A small sound classifier, trained from scratch: depths [4, 4, 4], 13100 steps.
Rows from block 6 of a small sound classifier, named by matrix and row number. Rows with one number belong to one channel. Each number is 128 + 32 x the weight over its row's rms, rounded and kept within 0 to 255. All counts start at 0.
After each channel's rows are labels from the 100 clips, of 14848, where the channel reaches its highest value: "top examples" is what is common among them; "loudest band" is the band of the loudest frequency at the time of the peak. Only what is clearly more common there than usual is listed. The data: simulated sounds of rotating machines with and without faults. In brackets: how many of the 100, against the usual share in percent.
# convs0: first width-5 conv (model.blocks.6.convs.0.weight, 160x160x5, each kernel summed), inputs 80-159
# convs1: second width-5 conv (model.blocks.6.convs.1.weight, 160x160x5, transposed, each kernel summed), outputs 80-159

convs0.7 [151 129 165  93 106 106 169  90 162  78 113 110  69 113 104 113 143 128  85 109 107 104  95  88 146 127 145 176 129 123 108 156  98 179 116 143 128 103 145 161 125 143  85 135 105 120 141  73 130  73 124 120 135 135  72 108 113 122 131 100 163 118 147  90 102 109 113 134  70 119  81 142 173 145  90 108 139  96  73 127]
convs1.7 [151 123 133 175 193 141 126  70 101 126 169 137 105 125  75 139  97 120 122 150 153 106  70 175 133 124 144 157 110 147  96 108  91  94 151 129 136 129 123 227  92 141 165 156 175 101 161 120 170 100 124 146 150 124 166 121 112 100 103 135 173 157 125 133  81 103 119 102 113  81  81  96 141 141 110 140 110 123 161  94]
top examples: pump (34 vs 12.5); muffled (low-pass) (31 vs 11.8)
loudest band: 250 to 500 Hz (39 vs 10.1)

convs0.121 [129 101 168 135 145 168 102 102 159 152 109 203 110 160 174 117 168 195 121 173 133 140 152 162  35 116  73  95 105 163 105  92 115 120 161 143 100 136 148 141 100 140  75  96 174 135  93  89 154 103 157 195  91 164 134 164 171 180 106 113 125 149 141 119  85 115 111 153  75 158 115 111 159 114 157 142 125 127 119  93]
convs1.121 [ 65  70 100 164 147 168 144 137 101  48 162 103 147 105 165 106 103  98 143 142 133  80 109 128 164 137 150 177 131 181  75 114 148 124 102 144 200 143 115 131 146 146 110 116  77 122 153 120 132 148 130 110 181 178  68 139 121 105 116 129  86 113 136 116 126 157 114 104 142 117  92 168 114  77 120 143 212 130 129 129]
top examples: speed: slow (85 vs 33.1); gearbox (64 vs 12.4); turbine (36 vs 12.8)
loudest band: 500 to 1000 Hz (40 vs 12.8); 250 to 500 Hz (28 vs 10.1)

convs0.142 [143 116 116 108 158 170 161 138  93 169 156 133  93 113 159 104 144  97  94 127 133 136  98  91 165 112 143 111 112 100 176 193 166 146  93 150 146 121  99  76 175  79 109 216 144 142 135 131  57 165 116 137 130 116 132 108 142 133 117 169 105 187 104  36 141 101 136  67 114 150  97 139 142  85  81 124 135 165 173  86]
convs1.142 [ 62 126 127 101 139 100 121 162  41  92 181 121 174 164 225 100 141 106 112 205 109 135 165 161 172 163  99 133 133  79 113 151 120 122 101 189 141 118  84 108 149 152 175 117 122 143 103 112 128 157 170 127  96 102 125 130 111  67 161 115 128 111 146 159  76  44 127 154 123 153 157 109 147 217 159 103 164 138 163 136]
top examples: gearbox (59 vs 12.4); turbine (30 vs 12.8)
loudest band: 1000 to 2000 Hz (56 vs 14.8)

convs0.95 [167 136 137 145 165 137 166  94 119 143 118 120 119  89 103 161 129 124 104 137 121 159 102 146 204 115  89 129 121 135  76 141 130  79  50  99 125  88 110 122 125 120  56 133 137 162  88  80 158 132 149 169 137 143  89 101 128 151 172  90  39 173  90 106 101  86 147 117 171 171 135 113 107 105 133 170 193 106 144 131]
convs1.95 [149 170  83 136 101 155  72 108 147  92 141 119 134 116 156 158 133 142  95 109 149 129 137 112 166 167 166 143 160 147 155 129 137 158 126 179 146 138 113 124 146 129 114 133  99 108 106  74  61 177 135 146 148 108 146 119 143 123 124 120 100 138 122 161 191 110 144 103 134  63 180  63 128 127  67 104 128 186 115 172]
top examples: text has "speed" (81 vs 42.8); speed: medium (79 vs 33.3); pump (50 vs 12.5); machine: gearbox (30 vs 12.4)
loudest band: 500 to 1000 Hz (54 vs 12.8)

convs0.28 [135  31 115 132 106 128  91 158 130 179 142 161 103 134 146 109 101 181 148 133 138 167 144  94 138 142 225 159 119 116 143  96 130 106 126 128 153 152 117 100 169  94 109 147 182 117 134 184 105 123 126 106 104 158  88  94 107 109 113 163 195 197 166 124 179 110 162 109 135 140 145  74 151 160 111 134 107 109  87  90]
convs1.28 [161 124 133 182 123 137  68 141 125 122 137 116 105 109 149  65 100 147 165 160 129 110 167 194 117 154 134 125 136 126 149 121  80 200 127 147 153 215  88 117 156 183 120 147 112 102 123  82 121 155 109 110 125 125 125 131 110  41 163  92  91 154 141 137  84 164  89  90 127 135 153 100 149 132  60 131 153 113 153 164]
top examples: text has "speed" (76 vs 42.8); speed: medium (70 vs 33.3); gearbox (37 vs 12.4); machine: pump (37 vs 12.5)
loudest band: 500 to 1000 Hz (41 vs 12.8)

convs0.37 [126 125 185 118 136 161  87 168 161 152 132  59 135  56 119 172 110 121  93 165  87 141  90 158 143  90 101 164  61 115  99 108 141  97 164 133 117 120  43 136  89  82 158  85  77 108 107  77 122 136 142 139 105 128 137  97 148 154 149 153 141 171 158 142 115 137  82 162 116 128 161 138 139 165 104 187 121 177 128  87]
convs1.37 [119 116  98 144 159 129 114 130 177 141  98  70 123 181 144 132 134 138 197 148 142 149 151 145 139 159 170 159 152  91 167 166 187 107 116 139 108 135  92 148  65 136 190 159 148 140 144 136 110 142 171 145 137 116 121 153 189 198  81 102 134 149  73 118  86 145 122  87 126 114 113 139 139 144 116 134 160  78 119 103]
top examples: speed: slow (71 vs 33.1); conveyor (46 vs 12.5); compressor (40 vs 12.2)
loudest band: 1000 to 2000 Hz (37 vs 14.8)

convs0.50 [101 196 124 123 137 171  84 104 114 106 121 142  89  93  60 136 151  85 111 103 131 146 143 139 115 181  66 147  49 183 112 140 148  96  93  36 140 113 164  94 148 139  88 157 112 135  79 124 129 201 165 122  81  90  95 146 107 118 109 150 149 193 161  95 132 177 105 134 153 140 125 127 126  83 128 150 177 128 161  75]
convs1.50 [ 97 161 132 178 119 109 119  96 161 134 169 145 124 128 230 193  95  97 143 143  93  72 107 112 113 133 142 103  53 173 111  78 124 127 110 184 131 120 142 134 158 155 141  77  66 107 165  88 165 127 117  99  99 169 161 146 104 137 139 104 159 132 107 149 142  89 189 156 123  98  84  88 127  99 139 135 130 124  94 126]
top examples: electric motor (62 vs 12.4); gearbox (38 vs 12.4)
loudest band: 2000 to 4000 Hz (27 vs 11.2)

convs0.61 [ 76 172 135 136  42 152 145 127 172 120 131 129 160  68 188 168 120 143 152 138  87 134 138 126 133 141 136  73 116 150 107  97 102 120  81 124 144 147  92 140 118 150 166  87 196  85 198 136 160  94  88  71 129 145 153  89 168 102  84 116 154  87 167 124 148 126 111 135 106  86 118 199 169 133 137  78  84 140 144 172]
convs1.61 [ 99 162 152 102 129  58 104 140 143  95 126 187  69 108 112 141 153 110 212 145 178 111  93 124  93  90 104  70 119 122 108 120 185 161 161 129 123 196 129 120 107 136 160 161 158 167  92 149 122 146 117 114  76  67 100 140 175 176 140  87 185 141 137 127 102  82 151 158 173 107 153 109 176  81 121 127 106 100 152  93]
top examples: conveyor (85 vs 12.5); speed: medium (68 vs 33.3)
loudest band: 1000 to 2000 Hz (56 vs 14.8)

convs0.9 [106 110 125  91 181 139 137 106 104 156 132 148 170  58  96 111  92  65 120 138  84 167 113 152 195 107 199 100  69  81 106 152 153  88 116  94 138 102 128 119 111  99 119 178 158 176 151 147 101  91 112 143 122  82 116  84  60  83 159 145 145 134 128  90 130 170  99  94 154 130 187 125 182  56 120 121 150 113 132  47]
convs1.9 [142 119 140 112  89 143 137 181 148 138 111 113 130 105 126 135 157 123 118 103 173 173 196 151 156 132 138 107 159 121 120 116 179 180 121 120  94 162 125  93 143 140 158  95 156 223 148 148  52 170  82 118 129 131 106 183 163 103 138 109 137 155 136 128  71 156 120 107 116 202 150 117 111 171 142  80 143 169 117 159]
top examples: state: faulty (97 vs 54.9); conveyor (85 vs 12.5); bearing knock (47 vs 13.9)
loudest band: 2000 to 4000 Hz (37 vs 11.2)

convs0.102 [183 104  73 152 198 112 124 189 121 108 125  89  90  83 111  92  78 164 122 136 191 111 146 132 123 184 141 161 115 123 137 147  96 110 146 159 154  67 176 131 175 121 144 167 133 120 180  98 113 162 177 140 153 133 198  97 110  96 185 115 154 174 159 146 198  70 111 106 110 104 147 157 172  86 138 150 150 101 121 190]
convs1.102 [154  87 148 135  88  88 104 153 142 126 124 108 143  93 123 172 154 130 166 105 196 155 100 143 121 130 168 105 118 111 111 140 144 169 168 116 100 138 141 112 142 199 148 132 111 139  83 163 162 134 110 123  70  76  95 105 150 159 157  88 189 143 110 163 108  95 114 166 163 122 160 139 135  89 114 148 141 106 158 115]
top examples: conveyor (100 vs 12.5); speed: slow (94 vs 33.1)
loudest band: 1000 to 2000 Hz (72 vs 14.8)

convs0.78 [ 77 157 167  89 137 148  43 130 165 103 141 102 159 141 117  92 130 125 102 153 140 127  91 101 117  81 109 154  86 151  73 135 141 113 224  97 127 125 111  69 100 103 146 145 125 101 127 100  91 141  99 139 142 148 149 158 144 188  90 113 103 111 141 170 189 164 171 140 123  88 109 136 175 187  68 115 131 141 129  59]
convs1.78 [100 122 161  72 161  98 143 155 124  93 149 111 110  93 241 128 114  99  99  79 121 109 119  99 155  74  58 126 143 140 163 117 137 114  77 162  91 132 108 113 188 114 112  89 154 182 156 138 157 132  82  84  87 156  58 112 123 111  99 134  86 106 110  91 171 147 143 160 137 165 149 112 151 124 142 150 109  77 140 212]
top examples: state: faulty (91 vs 54.9); gearbox (59 vs 12.4); rattle (49 vs 13.8)
loudest band: 500 to 1000 Hz (42 vs 12.8)

convs0.56 [106 159 128 164 113 178  74 168 108 131 149 115 170 129 138  76 149 140 156  91 171  99 132 106 117  13 137 156 107 116  85 169 104 107 136  88  77 114 128  81  90 147 144 139  98 140 154 129 116 181 171 125  95  81  94 100 128 117  96 214  47 120 162 117 140 135 144 155  68 151  83  90  99 155 122 144  86 149 163 102]
convs1.56 [118 126  85 134 112 107 123 140 141 151 111 106 168 218 134 155 141 144 161 141 147 153 160 147  95 144 118 152 139 150  97  98 107 146 137  61 160 139 138 163  58 151 164 214 150  35  87 140 107 114 114 150 128  90 130 167 164 147  74 112 170 170 126 136 115 129 112 103 137 111 170 163 125  49 140 183 146 109 138 142]
top examples: conveyor (86 vs 12.5); reverberation (86 vs 35.2); text has "room" (86 vs 35.2); text has "reverberant" (86 vs 35.2)
loudest band: 250 to 500 Hz (26 vs 10.1)

convs0.85 [139  96  91 119 126  73  64 125 172 113 128 133 128 104 139 119  98  67 124 126  75 160 119 184 121  88 181 157  90 103 103 145 210 107 148  62 150 108 135 166 176  86 102  83 111 122 147 162 173 108  84 127 132 139  30 128 118 160  77 139 142 100 177 115  98 124 148  94 180 172 165  97 108 176 152 117 108 134 122 123]
convs1.85 [134 158  93 149 157 147 141 107 105 171 103 120 166 106 176  93 176 116 109 148 108 115 111 114 138 125  99 171 123 130 169  93 123  60  88 159 142 170 101 141 126 146 124 176 159 133  94 124 159  86 144 113 147 139 144 122 124 121 114 108  80 146 112 112 138 166  65  77 168  98  89 170 117 181 142 189  99 154 162 136]
top examples: speed: fast (65 vs 33.6); pump (42 vs 12.5); gearbox (38 vs 12.4)
loudest band: 500 to 1000 Hz (46 vs 12.8)

convs0.60 [144 135 140  83 122 120  85 145 114 120 107 122 155 132  95  95 116  94 108 167 144 113 139 189 139 144  79 112 107  64 113 112  77 162  97 100  71 116 133 142 118 177 104 116  91 130  83 158 163  97 161 165  76  80 158  70 128 174 139 128 162 158 115  70  82 116 175 159 168 154 147 132 106 162 192 119 159 143  80 168]
convs1.60 [127 197  84 141 152 144 114 119 119 134 146  94 155  90 117 104 137 154 104 149 117 133 152  95 146 132 154 129 129 120 123 146 127 156 170 186 176 169 114 142 184 193  97 135 118  81 117  52 124 145  81 123 165 190 154 106 118 111 196 113 114 146 166  97 165 172 121  92 162  88 133  88 153 118  62 102 159 149 206 152]
top examples: text has "speed" (89 vs 42.8); speed: medium (88 vs 33.3); gearbox (84 vs 12.4)
loudest band: 500 to 1000 Hz (39 vs 12.8)

convs0.65 [145 114  48 103 125  69 179  61 109  73 111  99 112 121 136 147 170 134 111 140 118 165 127 120 152 117 145 149  92 125 123 114 123 125 158  58 115 145  92 139 109 142 118  51 109 114 138 151 135 142 115 169  87  88 108 155 166 104 145 142 118 163 162 107  89 122 160 140 127 139 128 109 125 102 100 138 197 138 126 170]
convs1.65 [120 120 220 150 122 144 146  59 106 132 168 126 154  70  85 112 145 121 129 184 161 104 130  89 120  86 131 177 101 132 148 169 147  99 165 134 143 150 158 158 164 113 185  32 119 126 114 139 141 159 171 176 154 147  96 125 152 136 175 152 119 109 118 165 170 131 130 169  78 157 168 154 126  72 122 119 129 138 206  88]
top examples: state: faulty (87 vs 54.9); turbine (73 vs 12.8); speed: medium (65 vs 33.3); imbalance (40 vs 13.7)
loudest band: 2000 to 4000 Hz (38 vs 11.2)

convs0.55 [138 111  98  98 215 100  92 137 112 171  91 110 108 123 153 141 136 115 134 102 137 101  94 133 146 118 115 157 113  74 133 110  89 121 111  74 150  74 121 131 199 108  98 159  87 145 146 121 100 171  97 145 105  82  54  78  96 169  95 207  97 144 146 110 123  33 197 144 111 152  91  77 126 133 112  83 127 100  88 168]
convs1.55 [123  52 114 120 188  76 203 110 125 121 100 128 120  94 112 167 141 131 133 108 143 153 141  97 131 177 115 177 174 125  97 159 149 127 150 128  84 151 108 116 183 146 124  81 146 165 131 182 163 120 157 123  66 109 125 121 117 119  85  92 122 160  97 129 105 140 154 166 160  87 147 157  96 153 122 131 116 179 116 137]
top examples: state: faulty (92 vs 54.9); rattle (65 vs 13.8); speed: fast (62 vs 33.6); muffled (low-pass) (38 vs 11.8)
loudest band: 1000 to 2000 Hz (49 vs 14.8); 500 to 1000 Hz (40 vs 12.8)

convs0.140 [164  88 116 158 150 132  92 140 113  75 129 106 126 202 132  53 147 148 131 149 119 131 123 110 122  17  49 107 183 135  83 163 175  93 151 138 159 119 168 130 167 164 102 149 110 125 162 158 151 134 109 120  81 132 169 174 172 135 162 124 120 184 163 148 116 159 142 101  44 128  84 140  85 140 142 162 151 110 113 192]
convs1.140 [118 113  88 117  92 165 106  71 163 176 129 113 132 192 135  96 159 152 148 134 133 154 166  94 121 165 168 137 108 116 149 119 125 113 150 115 171 148 147 137  84 144 161 206 129  88 128 127  77 120 129 122 121  74 141 131 142 162 100 132 173 117 135 131  95 148 117  83 117 101 132 110 130  76 140 171 201 104 104 126]
top examples: pump (66 vs 12.5); rattle (41 vs 13.8)
loudest band: 500 to 1000 Hz (42 vs 12.8)

convs0.139 [118 134 115  99 120 113 108 111 169 175 111 107 110 120 176 173 127 143 112  67 141 153  98 111 107 110 152 125  89  92  98 142 116  90 169 117 152 162  91 170 149 125 139 161 182 104 134 139 156 126 123 107 145 115 203 119 101  79 132 132 175  92 120 188 199 109 124 133 139  87  89  80 134 135 133 156 133  96 107 128]
convs1.139 [138  73 115 132 125 158 183 132 139 154  94 125 158 170 119  88 157  90 121 127 107 121  98 126 147 129 132 132  94 131 121 113 122  42  76  75  91 145 131 161 148 174  95 154 105 109 129 149 182 124 133 139  78 164 170  76 125 135 108 108 109 135 101 134 144 152 114 202 139  79  51 199 159  36 122 193  90 138  96 178]
top examples: turbine (47 vs 12.8); gearbox (40 vs 12.4)
loudest band: 250 to 500 Hz (29 vs 10.1)

convs0.141 [113 136  73 129 135 151 103  87 142  79 132 164 131 137 133 214 130 145 115 153  98 116 121  96 175 101 131 116 115 138 103 101  98 119  74 118 153 112 112 166 170 135 120 101  68 143  79  99 148  83 163 135 158 115  77 164 168 118 152 124  16 110 142 178 154  73 120 142 109 114  89 146 125 148 125 103  92 140 188 140]
convs1.141 [166 144 116 141 146 136  97  94 152 119 156 113 114 134 197 125 123 115  94 142 108 120 178 115 182 149 159 139 132 115 164 143 178 133 128 130 123 123 108 115 138 138 122 157 104 135 134  83  67 174 138 143 125 125 149 152 134 108 124 149 132 109 149 179 195 114  89 109 148  89 169  70 144 135  58 145 178 167 129 181]
top examples: text has "speed" (96 vs 42.8); speed: medium (95 vs 33.3); gearbox (57 vs 12.4)
loudest band: 500 to 1000 Hz (52 vs 12.8)

convs0.29 [130 127 151 161 135 135  89 111 155 121 122  97 108 165 133  49 153 112 116  79 164 150  93 148 132 104 147  90 122 121  62 131 129 117 155 107 114 120  95 108 199 116 136 126 123 144 140 132 150 146 149 141 120 122 116  80  91 121 124 129 114 138 138 115  64 119  90  81 101 113  83 156 124 123 232 137 101 164 126 166]
convs1.29 [ 99 122 163 156 123 146  45 120 124 118 189 101 125 115 166 161 132 131  64 175 138 106 186  67 141 145 137 116 141 101 144 125 160 136 142 140 156  92  75  94 143  90 119 146 120  94  79  78  56 177 118 121 127 120 119 109 112 119 183 139 100  94 154 141 163 128  88 120 131 139 158  39  89 139  86 157 186 165 164 165]
top examples: speed: medium (80 vs 33.3); text has "speed" (80 vs 42.8); pump (54 vs 12.5); machine: piston engine (32 vs 12.7)
loudest band: 500 to 1000 Hz (31 vs 12.8)

convs0.22 [116 126 152 133 116 112  83 102 136  95 130 158 116  77 110 118 131  95  82 164 101 101  96 140 176 105 109 161 121 119 123 131 111  81 182  90 115  74 130 109 184 177  94 125 114 146 111  61  81 115  74 105 151 145 142  97 130 163 115 134 126 103 148 137 162 104 124 115  79 203 136  96 200 158  38 123 135 112  96  87]
convs1.22 [129 158 132 169  94 177 119 169  86 184  73 155 143 111 152 101 177 134  94 115 114 154  78  98 163 131  81 167 119 125 119  90 123  78  92 134 118 138 117 176 157 192 142 138 132 134 114  61 117  94 123 149 120 150 129 127 150 111 169  92 120 120 145  82 159 144  90  84  90  68 118 165 126 147 217 116 112 137 163 174]
top examples: speed: fast (73 vs 33.6); gearbox (46 vs 12.4); piston engine (40 vs 12.7)
loudest band: 500 to 1000 Hz (37 vs 12.8)

convs0.116 [ 73 163 104 160 149  96 160 109 136  80  34  56  86 105 110 131 103 142 132 122 106  50 144  66 167 171 110 132 116 125 136 182 160  96 114 163 121 117  90 136  91 158 144  94 187 113 168  88 128 108 112 104 101  93 112 189 156 147 106 111 130 143 127 150  93 122 101 178 168 161 147 111 140  97  84 127 162 111 123 147]
convs1.116 [125  95 179  10 118  95 131 125 157 147 188  89 163  72 116  97 186  96 118  66 161 112 176  96  82 175 128 122 134 161 105 113 121 126 120 157  94 101 109 105 127  92 193  98 105 110 121 155 167 116 113 132 124 136 161 152 188 199 190  90 136 173 132 125 155 120 138 193 126 117 139 148 166  72 143 160  85 130 147 111]
top examples: conveyor (99 vs 12.5); quiet level (61 vs 28.9); squeal (32 vs 14); text has "muffled" (28 vs 11.7)
loudest band: 1000 to 2000 Hz (53 vs 14.8)

convs0.152 [121 165 129 140 136 164 124 131 127 142 109 141 147 160 144 128 132 159  78 130 116 153 155 141 104  90 137  85 230 147 101 124 119 115 172  97  94 111 166 137 151 135  91 112  91  75 100  20 112  29 121 133 115 150 185 196 111 112 138 102 131 131 139 138  86 131  98 160  82  78 116 161 100 132  58 126 180  94 170  90]
convs1.152 [132  89 139 124 220  82 212 154  88 134  96 146 122  94 142  85 115 111  98 119 108 133 133 104 166 148 136 168 133 148 136 136 147 126 153 147  90 163 141 104 148 121 133 113 146 145 142 198 173 131 151 126  63 137 154 143 106 131  52 152 140 156 127  77 118 160 131 156 149 105 139 141 100 121 129 155 128 148 109 123]
top examples: state: faulty (98 vs 54.9); speed: slow (73 vs 33.1); grinding (50 vs 13.9); rattle (35 vs 13.8)
loudest band: 1000 to 2000 Hz (40 vs 14.8)

convs0.106 [ 96 146 126 113  59 171 163 139 161 134 155 105 117  90 190 188  74 140  90 160 159 132 107  86 162 119 109 128  86 118  99 121 104  88 133 121 123 118 132  90  60 191 184 146 191  99 125 100 120 102 102  92 107 141  81 182 118 104  89 104  98 121 145  89 140 113 156 123 197  95 154 174 100  81  97 108 153 127 113 100]
convs1.106 [173 134 223  91 131 124 167 157 147 105  94  97 164  76 115 111 137  99 116  95 140 183 130  92  76  90 128 126 147 189 171  78 190 121 104 137 144  91 127 121 123  87 171  91 128  81  93 128 138 132 203 154 123 106 154 184 102 160 154 113 112 205 133 150 128 141 138 101 133 132 133 131 133 123 115 125 150 103  94 151]
top examples: gearbox (90 vs 12.4)
loudest band: 500 to 1000 Hz (59 vs 12.8)

convs0.148 [150 195 100 136 140  87  82 154 133 152 173 107 142 127 102 108 152 103 154 146  99 193 115 125 130  91 153  96  76 111 141 134 130 150 127 135  83 120 171 108  73 124 118  83 112 154  92  90 129 201 125 175 121 100 178  95 137 107  80 132 219 158 104  94 102  62 105 157  69 127 200 170 128  81  91 108 217  68 136 137]
convs1.148 [153 130 113 159 119 129  99 154 135  91 167 114 130 102 144  83 128 120 145 188 137  96 157 100 141 126 132  86 102 120 139 141 108 188 121 157 204 189  93 117 106 123 120 203 103 104 103  59 110 161 150 111 131 143 147 121 165 112 144 110  98 131 179 137 112 164 100 101 118  64 154 109 163 120  63 175 157 144 164 195]
top examples: text has "speed" (88 vs 42.8); speed: medium (87 vs 33.3); piston engine (47 vs 12.7)
loudest band: 500 to 1000 Hz (36 vs 12.8)

convs0.153 [110  57  79 113 137  98 125  89 158 128  95 174  71 125 111 137 125 132 125 172 122 126 155  86 111 143 158 111  98  82 215 105 192 161 113 106 110 130 138 192 149 153  96 118 169 142 142 146 111 163 123 136 122 134 198 198 149 125 148  97 111 184 129  98 138 132 124 114 140  88 130 158 133 125 144 105 125  93  64 150]
convs1.153 [112 135 152 144  95 132 158 108  98 102 152  54 156  99 118 175 168 144 147 124 146 100  76 164 141 111 133 115 139 132 137 128 131 165 149 148 122 155  75  94 153 119 166  88 145 132  93 135 104 156 183 101 101 135 177 100 136 157 190 107 126 114  68  73 114 139 140 108 100 123 108 116 189  95 173 101 107  88 173 121]
top examples: conveyor (94 vs 12.5)
loudest band: 250 to 500 Hz (38 vs 10.1)

convs0.68 [125 110 146  82 111 205 174 122 140 146  93 135  85 134 142 130 159 159 107  57 102 108 109 225 105 138  99  80 221  99 187 108 115 134 141 171 122 112 162  79 113 106  93 116 112 147  97 104 140 144 125 134  92 140  70 112 110 158 113 125 162  85 106 149 129 130 185 131 105 140 121 136 130  83  97  90 190 118 145 202]
convs1.68 [149 186 121 183 193 161  86 138 114  97 111 116  64 164 121 122 139 172 147  82 142 102 123 113 115 140 155 160 102 179 147  94 138 134 105 159 164  92 112  46 157  81 110 125 184  98 196 122 119 115  86  87 110 146 132 106 107 126 145 167 157  89 137  66 167 144 117  86 115 114  73 152 136 184  89  97 157 102  52 186]
top examples: speed: slow (100 vs 33.1); compressor (96 vs 12.2)
loudest band: 2000 to 4000 Hz (38 vs 11.2)

convs0.120 [ 93 130  63 188 139 119  85 115 105 102 133 144 128 148 172  85 158 145 152 135 121 134 194  99 153 123 120 134 108 115  69 113 149 115 157 109 188 172  90  38 151 130 112 170  98 105 151 122 101 127 148 108 155 144 144 126 129 128 131 143 108 106 131 115 122 133 143 171 118 143 192 122 131  67 108  64 128  95 181  99]
convs1.120 [ 96 140  88  73 140 165 153  80 184  86 120 128 124 177 163 141 107 109 123 105 102 158 201 141 167 119 146 106  75 184 147  95 130 163 112 152 158 188 107  93 139 135 147 151 136  96 133  63 123 206 154 102 105 185 134 180 128 133 134 100 103  81 109 148 160 107 154 152 130 117 205 129 132 124 129 150 177 151 165 148]
top examples: gearbox (75 vs 12.4)
loudest band: 250 to 500 Hz (37 vs 10.1)

convs0.136 [167  49 140 107  73 155 167 103 132  46 112 152  82 173 162 108 129 134 130 107  32 114 197 151 169  57  73 123 131  89  92 136 123 119 137 155 188 183  85 164 156 125 102 117 124 134 154 135 120 140 104 131 139  82  75 157 107 131 142 135  80  92 145  89 115 149 128 114  73 113 136 126 127  96 158 115 125 139 118 184]
convs1.136 [113 146 137  95  57 128  98  41  88 212 138 144 104 152 164  99 186 163 131  91  46 161 131  75 137 144 123  71 127  90 140 161 108  92 130 134 163 118 120 123 124 124 108 131 175 106 157 134 136 120 190 150 145  93 160 119 174 110 166 181 104  98 178 186 135 135 118 133  92 145 128 186 131 113 129 134 112 136 148  97]
top examples: pump (99 vs 12.5); speed: fast (72 vs 33.6); muffled (low-pass) (35 vs 11.8)
loudest band: 500 to 1000 Hz (34 vs 12.8); 250 to 500 Hz (27 vs 10.1)

convs0.118 [123 139 131 118 116  41 134 149 129 149 137 103 123  37 118 142 124 160 113  88  67 128 149 116  79  87 161  78  68  97 153  72 182  97 108 132 124 140 101 114 133 154 152 112 187 142  88  79  98 116  99 158 100 147 155 138 143  89  62 151  82 160 136 119 170 158 118  61 156 168 133 143  72 102  99 121 130 142 141 107]
convs1.118 [ 97  82 154  70  97 110 137 158 137 134 111 166 185 152 146 109 119 147 142 139 125 147 142  62  89  89 121  15 166 129 164 156 129 160 151 107 164 125 104 123 138 114  80 186 152 154 146 120 123 122 134 129 121  84 120 146 181 114 176  64 142 184  77 112 156  97 186 147  55 120 158 118 151 176  79 151 149 115 122 162]
top examples: piston engine (61 vs 12.7); thin (high-pass) (30 vs 12.3)
loudest band: 1000 to 2000 Hz (49 vs 14.8)

convs0.100 [ 92  74 132  86 137 151 130  76 126  88 112 186  94  56 132 158 130 144 115 145 118 129 122 126  89 161 108 138 131 157 118 154 152 157 141  81  97 183 119 163 115 101 133 108 165 101 112 115 158 115 118 111  94 129  88 161 215 136 139 148 166  82 122 158 132 115 129 128 138 191 141  82 138 141 172 126 113 152 180 228]
convs1.100 [128 106 135 125 137 150  83 121  83 140 127 151 124 139  53 100 162 116 143 114 131 122  59  87  74 102 137  99 120  87 133 100  99 164  82 138 134 122 119  94 180  83 174 128 121 113 141 175  64  70 186 116 173 182  93 117 190 117 183  97 120 128 105 124 122 126  94 164  59  66  89 134 177 104 112 122 136 150 149 166]
top examples: text has "speed" (71 vs 42.8); speed: medium (66 vs 33.3); gearbox (53 vs 12.4)
loudest band: 500 to 1000 Hz (33 vs 12.8)

convs0.49 [153 109  91 148  50 129 122 156 100 127 108  77 121 122 137 112 146 154 172 102 121 157 174 103 162  79 117  98  85 140 151 105 102 151 143 160 141 112 110 178 159 102  93 106 155  61 101 144 138 136  78  82 125 182 193  88 131  94 122 130 133 149 115  83 162 133  99 140 125  99 147 152 110 130 103 181 107  63 119 145]
convs1.49 [120 187 115 155 164 182 134 147 108 177 128 161 120 114  58 129 158  97 137 141 101 116  65 150 142  85  96  53 117 113 166 199 130 162 183 116 231 144 134  79 119  96 116 122 130 130 122 129 151 138 166 124 108 141 150  81 103 125 200 120 102 105 139 113  35 124 142  93 133 101 116  53 106 192 146 120 103 128 161 123]
top examples: conveyor (43 vs 12.5); gearbox (37 vs 12.4)
loudest band: 1000 to 2000 Hz (42 vs 14.8)

convs0.93 [ 79 159 117 134  99 125 109 122 132 154 145 125 169 136 150 105 132 109 141 139  82 130  96 113  73  91 111  64  93 162  86 104 155 157 151 214 122  36 155  88 165 136  90 136 151 146 157  61 106 199 154 155 101 113 114 190 123 149 133 100 101 134 119 188 108 106 143 155 126 134 157 139 108 135  98 104  98  95 143 104]
convs1.93 [ 91 105 131 132 153 184 138 123 101  85 139 115 141 144  99 131 108 130  96  84 131  76 123 119 166 106 127 156 105 135 120 130 148 109 118 129 193 111 162 136 138  91  97  98 117 109 165 171 195  95 108 123 151 161 145  68 121 111 164 178  39 109 169 149 172 127 107 121  91  73 166 112 168 155 122 123 154 132  94 188]
top examples: speed: slow (88 vs 33.1); compressor (67 vs 12.2)
loudest band: 2000 to 4000 Hz (34 vs 11.2)

convs0.5 [117 163 135 154 162  93 169 154 113 123 167  91 129 153 132  83 105 127 128 139  93 163 127 132 158 110 162  65 124 126  66 120 163  86 125 144 140 110 111  54 156 115 182 164 162 132 118 137 102 111 106 129 174 151 134 136 129 149 108 143 135 146 137 138  75  98 126 141 119 204 154 127  83 120  21 152 123 145 142 105]
convs1.5 [158 140 112  94 132 132 151 132 160 120 162 160 154 139 126 121 103 129  92  41 169 134 184 131 143 156 157 100 122 157 151 169 143 198 160 140 144 137 166  54  84 166  96  98 129 104 138 183  84 166  90 105 125  95  94 140 116 104 172 133 107 141 120 123 174 113 151 109 162  71 138 154 110 208  96  65 173 105  44 200]
top examples: speed: slow (85 vs 33.1); turbine (50 vs 12.8); conveyor (38 vs 12.5)
loudest band: 1000 to 2000 Hz (56 vs 14.8)